Weights of a small self-supervised image encoder.
Training: normuon at rate 0.003, 14300 steps, batches of 512.
Data: trained on analogue clock faces, 75.1 epochs.
Rows from block 3, named by matrix and row number. Each number is 128 + 32 x the weight over its row's rms, rounded and kept within 0 to 255. All counts start at 0. After the name is the row's rms in percent of the matrix's.
# conv: 3x3 conv, stride 2 (model.blocks.3.conv.weight, 112x64x3x3), inputs 52-63, a 3x3 kernel for each
conv.13 101 [154 177 152 153 154 166 177 152 152 129 117 107 120 114 116 148 132 129 134 120 125 115 103 112 128 118  82  83 119 114  93 114 111 139 148 140 161 171 148 181 161 128 144 121 138 119 152  98 127 179  96 160 147 105 121 133 130 109 110 129  80  90 179 113  71  41 128  96  90 121 138 134 155 209 239 147 252 255 114 112  89 157 113  98 163 113 118 200 187 133 137 140 148 143 139 108  92 127 155  90  94 139 134 118 103 101  97 134]
conv.14 100 [183 130 138 173 113 102 124 154 114 111 141 131 107 111  85 114 141 119 116 109 148 107 148 156 143 102 152 132 150 159 142 141 131 130 101 124 106 119 130  76 112 129  97  75  94 132 159 159  99 116 160 122  94 156 112 119 124  94  80  87 107  89  61 136  86 142 135 118 106 146 152 149 122 124 200  79  74 163 137  84 114 164 176 172 153 156 151 146 122 138 128 139 169  90 101 127 104  85  95 117  78 115  84  59  60 140 111  94]
conv.15 098 [118 112 102 119 117 161  88 147 172 160 109 132 102 102  80 146 118  92 119 128 146 132 126 125 137  84  77 120 112 143 103  52  64 121  77  71  89 111  95  72  68 104 137 145 158 125 139 156 112 159 160 144 152 143 156 231 201 139 200 214 107 167 164 131 107 141 129 114 131 146 113 178 157 172 138 143 142 130 144 161 121 173 113  84 124  92  82 126 118 147 117  84 147 101  92 130 107  72  91 141 130 121 137 109 137 157 138 151]
conv.16 096 [121  93 122 103  59 101 112  68  90  97 145 118  66 128 123 112 197 188 147 133  85 204 165 124 168 163 166 129 114 143 100  73 107  48  94 107 123  91 157  99  63 117 131 154 162 106 144 157 119 160 133 163 145 130 118 118 143 137 158 173 149 118 155 151 179 146 153 214 214 134 130 145  94 140 129  89 124 127 124 172 129 145 110 117 127 114 137 105  95 143 101 105 106 104 111 146  82 138 149 105  98 116  84 100  86  90  85 115]
conv.17 099 [ 91 121 140 130 169 170 134 178 180 139 156 159 126 131 136 142 105 105 134 110 120  81 119 117 110 158 130  89 116  96  79  89  60  94  69  67  75  49 113 101 106 140 105 128 165 113 138 125 142 131 122 148 139 141 106 111 111  53  79 114 126 146 153 108  97 117  87  74 113 110 185 163 136 178 177 146 153 178 143 117 161 132 113 113 121  81 117 124  90 113 136  36  36 119 122  81 114 137 150 132 129 131 103  95 151  90 107 165]
conv.18 100 [148 145 103 133 146 120 168 131 132 125 128  99 102 146 132 102 115 105 105  77 123 115 119 128 129 174 165 144 120 167 158 120 109 138 183 107 107 103  99 146 174  84 138 145  72  95 106 183 111 137 162 107 109 142 181 128 112 168 135  80 125 158  93 146 236 201 132 202 149 133 189 158 125  98  94 121 115 173  90  89 141  47 116 120 102 124 160 159 158 151  79 135 110 104 150 128 171 175 139 167 143 122 148 165 101 137 190 137]
conv.19 099 [127  86 105 123 112 125 142 145 153 127 130 127 172 110  94 150  80  91 108 143 125 125 176 141 101 171 167 123 135 104  88 108 112 147 130 146  80  89 102  80  94 102 118 148 166  92 110 140 125 105 139 111 119 165 160 156 141 190 157  87 206 144 131 108 126 136 152 160 111 205 206 152 159  85  46 155 186 132 110 125 190 115 105  97 169  99  89 160 115  97 118 108 120 122 104 128  86 117 133 136 117 118 142 149 168 138 144 164]
conv.20 103 [154 149 160 104 111 133 128 128 153 151 195 124 173 204 176 159 156 154 109  88 149 150 142 155 146 136 151 158 161 149 100  79 106 103 123 155 114 120 136 108 134 127 118 144 155 158 197 163 214 206 138 150 147 131 110 112 111 119  98 139 111 130 121 105 131 133 137 161 157 137 108  95 120 105 101 191 121  58 189  96  83 144 139 125 137 142 152 108 135 155 114 166 149 120 172 155 165 174 151 112  79  67 122 105 133 151 125 151]
conv.21 103 [125 148 127 140 177 130 137 137  69 153 100 143 142  55  94 170 107  66 131 111 118  97 132 119 150 159 140 156 159 160 110 123 155 115 142 122  71  57 137  87  82  85 163 153 104  79  38 110 103  84 120  91 123 147 117 148 139 150 225 177  92 135 131 155 159 143 151 173 113 136 122 103 126  96 167  98 106 141  99 154 197 129 111 104 157 171 153 154 203 188 134 119 131 106 128 105 143 143  96 114 126 137 113 119 111 116 129 125]
conv.22 101 [147 116  69 214 146  88 158 124  95 205 167 113 151 172 120 120 153 158  89 110 133 141 128 115 147 165  90 132 151 125 160 157  76 170 207 111 125 205 227 121 160 221 104  93 115 160  98 101 122 117 105  72 117  98 119 112 107 141 168 151 193 144 129 109  85  67 106  85 119 144 112 127 127 149 192 138 144 149 122 108  73 132 113 124 108  85  99 127  91 174  84  80 110  69  54 133  64  55 106 119 124 106 143 162 102 174 140 101]
conv.23 104 [ 96 145 137  81 190 142 113 180 105  96  93 133  84  85 111 122 126 123 114 139  92  87 127 121  82 148 129  77 112 137 142 135 115 120 114  98 114 113  89 182 155  66 160 143  94  90  86  85 151 128 126 141 120 106 128 160 195  90 111 137 147 135 122  80  97 106 106 126 134 134 152 162 117  71 100 120 126 201 130 122 199 177 214 132 156 191 162 149 183 160 172 107 116 130 100 102 107  71  84 160 169 160 138 132 149  96 131 134]
conv.24 102 [121  98 105  90  89 103  99  95 110 141 128  97 149  83 110 152 100  85 102 123 112 117 129 104 130 137 139 142 121 140 137 122 121 102  58 107 148  92 143 135 120 125 131 116 124 118 188 162 115 190 211 133 179 167 185 161 135 160  96  71 137  98  79 115 125 136  92  85  83 170  98  68  99  87 120 193 212 132 146 219 180  98 102 108 120 113 130  93  70 103 119 126 119 140 105  88 157 142  87 126 140 145 153 159 175 133 138 123]
conv.25 099 [139 175 156 177 214 179 128 137 151 139 134 130 144  99 106 139 146 130  89 105 125 143 117 116 155 139 148 129 158 141  79  87  99  82  82  99 111 148  77 146 152  88 137 152 100 125 114 101  97  92  84  87 108 118 132 119 151 127 115  88 108 121 161 139 117 140 148 140 145 130 154 174 119 102 120 144 113 102 177 110  69 128 115 133 130 136 175 143 116 134 167 172 158 134 113 138 121  66 121 132 101 146 114 120 144 106 118 132]
conv.26 101 [114 146 121 158 167 140 130 132 110  98  73  87 140 105  80 167 105  87 106 121 121 101 123  96 120 119  93 118 132 137  98 139 132 104 113 151 167 179 177 146 135 150 130 103 138 110 113  96 119 112  69 146 147 130  95  85 107 108  82 156 125 140 182 156 117 106 115  82 105 117  89  98 140 111 145 152 131 139 106  88 119 173 132 110 188 147  90 219 142  78  99 123  83  85  82 131 113 110 178 150 164 137 126 157 168 136 120 137]
conv.27 104 [159 132 104 128 102 117 135  90 115 127 108  99 148 141 118 118 120  88 126 131  82 103  58  72 113 110  87 147 128 118  94  92  96 156 138 105 128 133 136 181 133 117 166  91  85  79  73 121  54  76 132  52 136 158 126  97 109 133  93 131 102 143 181 126  91 119 102 118 120  81 116 116 124 126 118 143 127 141 158 108 145 103 108  77 128 137  93 155 145 143 124 152 116 128  73 103 159  96 137 105 129 113 121  89  92 148 104 120]
conv.28 099 [138 129 152 186 151 165 131 149 144 115 138 101 108 129  89 139 135 135 141 162 118 135 134 101 126 122 100 140 120 111 158 123 101 105 123 102 112 125 205  70  42 106 101  62  89 117 156 114 128 158 102  95 137 107 138 126 159 187 114 125 107  87 123  67  53  79 107 107 159 162 157 153  85 112 210 112 121  94  98  73  97 124 133 164 138 120 114 121 163 142 100  95 138 115  90  82 137 136 116  98 114  87 131 146 123 164 159 149]
conv.29 101 [107 115 132 102 122 129 132 135 167 158 168 151 130 175 123 139 135  79 172 171 144 153 176  97 117  99  86 141 145 106  91 147 128  88  72 111 103 115 122  95  60 151 111  93 149 126 136  91 143 161  98 146 171 119 141 123 130 142 106  76  83 119 130 142 165 121 110 185 186  93 128 182 113 113 150 122  89 115 149  88  83 109 133 153 138 100  70 102 109  88 126 124 117 130 143 114 102 101 121 120 141 130 122 105 119 145 121 135]
conv.30 098 [130 148 192 105 130 167 112 157 183 151 144 137 115 125 142 165 130 124 176 105 121 158  86  97 125 102 105 122 118 121 129 137 133 126 174 168 181  67 132 164  86 121 113 118  93 120  88  71 104 117  74  93  56  60  96 153 145  73 101 142  94  81 143 137 127  91 142 140  92 133 168 142 140  77 132 130  99  84  64  72 133 138 110  63 143 130  74 101 110 163 144 170 115 116 183  97 131 182 123 115 109 130 103 107 131 171 152 155]
conv.31 097 [157 116 112 149 126  99 123 146 194  62  22  65  89  87 111  93 106 154 149 174 105 124 130 126 120 121 145 102  85 106  83  75  90 102  75 107 115 125 136 144  76  98 139 101 118 105  81  94 135 147 104 171 172 144 164 172 108 125 132 107 121 155 129 134 129 129 101 141 169 125 178 219  87  94 127 100 109 112 128 109  95 128 154 153 153 152 145 154 128 146 115  97 118 137 110  64 129  83 103  53 103 119 100 149 147 108 130 152]
conv.32 096 [125 130 165 141  73  84 100  73  81 158 109  97 129 144 139 135 138 176 119  78 105 115 104 113 128 165 167 118 118 119 171 165 143 152 158 169 142 142 175 163 106 158 142 111 132 101 129 130  69 127 169 103 121 183 159 150 126 134 151 138 121 135 132  90  64  69 109  87 140 128 165 194 118 136 153 137 121 138 153 110 125 118 125  99  94  93  95 110  94 110 129  99 128  96 146 108 118 144 155 153 136 167 119 108 122 149 163 178]
conv.33 099 [139 191 183 130 158 169 146 135 141  79  86 128  94 135 149 132 183 147 123  87 154 120  55  83 146  82  84 144 195 205 133 161 214 128 128 148 122 133 156 140 140 113 150 156 113 150 176 145 166 188 150 181 202 127 129 108 108  87  94 101  95 118 141  60 113 156 115 147 158 119 184 192 178 139 156 175 127 135 168 171 124 162 135 106 102 143 119 121 122 135 111 113  97 118 107 115 119 142 156 149 110 104 143 105  96 139 124 120]
conv.34 104 [121 120  72 129 138 106 117 160 122  87 104  80  91  91 101 104  81  62 151 202 128 150 192 166 127 141 111 133  94 122 139 119  78 119 135 111 140 108  93 139 141  89 117 115 110 153 106  66 138 127 102 156 154 182  97  75 170 110  77 155 138 107 132  92 124 152 133 106 123 118 136 122 165 130  77 112 139  49 127 151  69 145 157 153 132 185 190 118 180 171  98 106 113  92 128 111 124 119 100 131 120 106  85 116  99 108 119 110]
conv.35 097 [109 132  84 125 150 177 161 175 176 120 139 176 168 181 164  95 133 137 169 123 120 132 105  98 145 142 142 130 126 115 153 133 129 137 153 164 140 119 130 123 174 120 102 189 137  86 101 158  83  76 150  95  92 120 113 160 163 107 159 172 108 126 175 151 134 105 131  88  89 109 120 147 143 144 157 141 134 108 152 102 100 140 154 150 151 183 137 150 213 151 107  95 108  66  53  76  76  76  99 111 111  84  76  88 114 116 110 126]
conv.36 102 [146 157 199 112 137 177 107 104 147 139 142 131 125 178 191 122 200 236 110 120 119  84  72 109 119 103 147  97  64 103 111  97 110 105 139 114 162 145 125  71 103 134  73  93 123 111 120 129  99 113  99 104 140 109 117 112 137 117 121 135 115  81  58 133 169 140 104 173 155  91 128 198 140  81  46 158 121  63 166 176 176 205 151 121 171 106  85 126  98 140 145 174 164 116 145 116 126  90 122 159 120  69 193 117  69 125 123  96]
conv.37 101 [ 95 111 158 116 108  80 160 155 121 189 183 176 193 145 173 155 126 120 159 141  92 130 136 114 161 176 127 104 136 158  66  96  62  51 143 102  77 110 103 108 113 103 110 108  74 186 125 113 159 143 111 154 136 131 112  64  54 117  74  63  87  89  62 142 121 126 110 122 133 167 127 130 127 184 187  97 164 169  38 149 173 192 156 100 179 208 105 168 177 126 137 154 139 109 137 153 124 140 148  75 124 148  78 130 117  93  78 118]
conv.38 099 [110 114 103  85 106  90  51   4  77 166 142 121 146 139 179 112  98  97 154 116  82 139 137  90 154 157 141 186 154 147 131 112 146 129 108 143 158 132 146 158 150 165 140 170 171  78 122 140 101 120 161  83 139 177 150 192 176 187 206 192 231 218 207 179 153 162 144 155 137  83 139 146 128 125 135 104 140 212 112 131 170 136 156 127 127 179 142 102 144 188 105 115 103 117 119 129  95 133 126 177 133 137  89  98  76 127 144 122]
conv.39 098 [ 92  78 145  78  86 110  99  81 124  88 142 133 167 158  88 154 171 111 104 133 142 150 142 148 125 135 166  76  98  97  74  81  76  91  74  93 143 119 119 121  83  87  92  68 129 170 141 143 183 130 154 143  68  80 141 142 134 120  67 160 156  94 117 114 143 122 120 115 110 108 117 159 108 101  90 126 128  74 175 148 127 119 167 206 125 229 255 127 202 215 148 134 121 142 125 117 142 162 152  86  98 107 100  94  86 116 130 137]
conv.40 102 [107 145 121 121 164 147 153 141 166 125 107 123  81  90  93  49  87  95 119 150 156 120 128 141 111 128 154 195 150 119 174 114  97 117 120  95  56  67 122  87  83 105  82 108 117 110 129 145 122 145 177 143 149 143  78 122 183  94 167 199 117 152 132 163 189  82 145 160  91  67 114 146 134 116  68 114 136  91  84 114 135 103 141 149 132 170 147 135 118 156 169 184 147 143 157 142 138 167 164 109  92  87 141 104 124 136 117 141]
conv.41 103 [105  73 117  91  91 119 121  91  74 112  75 152 149 112 137 157 107  95 139 135 115 144 148 120 130 121  81  76  52 150 132  57  69 174 135  66 120  72 147 125 105 124 117 136 138 130 120 145 122 116 125 110 110 136 157 150  74 147 156 123 103 136 152 187 114  77 156 141  86 137 150 121 148 127 130 149 182 177 115 139 121 125  88 107 159 155 105 124 129 117 165 150  82 134 143 144 147 163 110  81  89 108 116 144 106 116 181 145]
conv.42 101 [ 76  92 136  55  85 143  95  92 153  88 144 124  82 145 138  72 127 123 108 114  87 141 123  84 131 130  79  90  97 123  95 133 160  81 138 131 139 157 125  84 107 148  93  81 127 120  98 115 125 101 114 117  88  80 155 169 123 114 151 178 172 134 174 115  94 135 111  57 122 116 107 146  91  67 111 126  94 191 138 138 141 113 162 169 136 110 184 131  63 127 125  65  83 167 119  95 207 150 126 127 134 101 142 125  90 146 129 134]
conv.43 098 [ 96 103  59 123 104  96  94  90 112 141 149 127 157 156 119 153 161 153 145 174 203 147 185 159 173 223 217 191 188 162 191 160 109 147 103 107 110 114  97 153 156 190 171 191 162  87 155 172  79 113 180  75 123 162 149 183 144 137 202 173 156 136 149 145 180 121 101 148 113  67 108 113 172 155 174 168 136 125 119 170 125  82 123 114 138  76 105 147 127 182 131 106 151 185 204 193 154 173 198 139 137 132 104 126  99  84 108 117]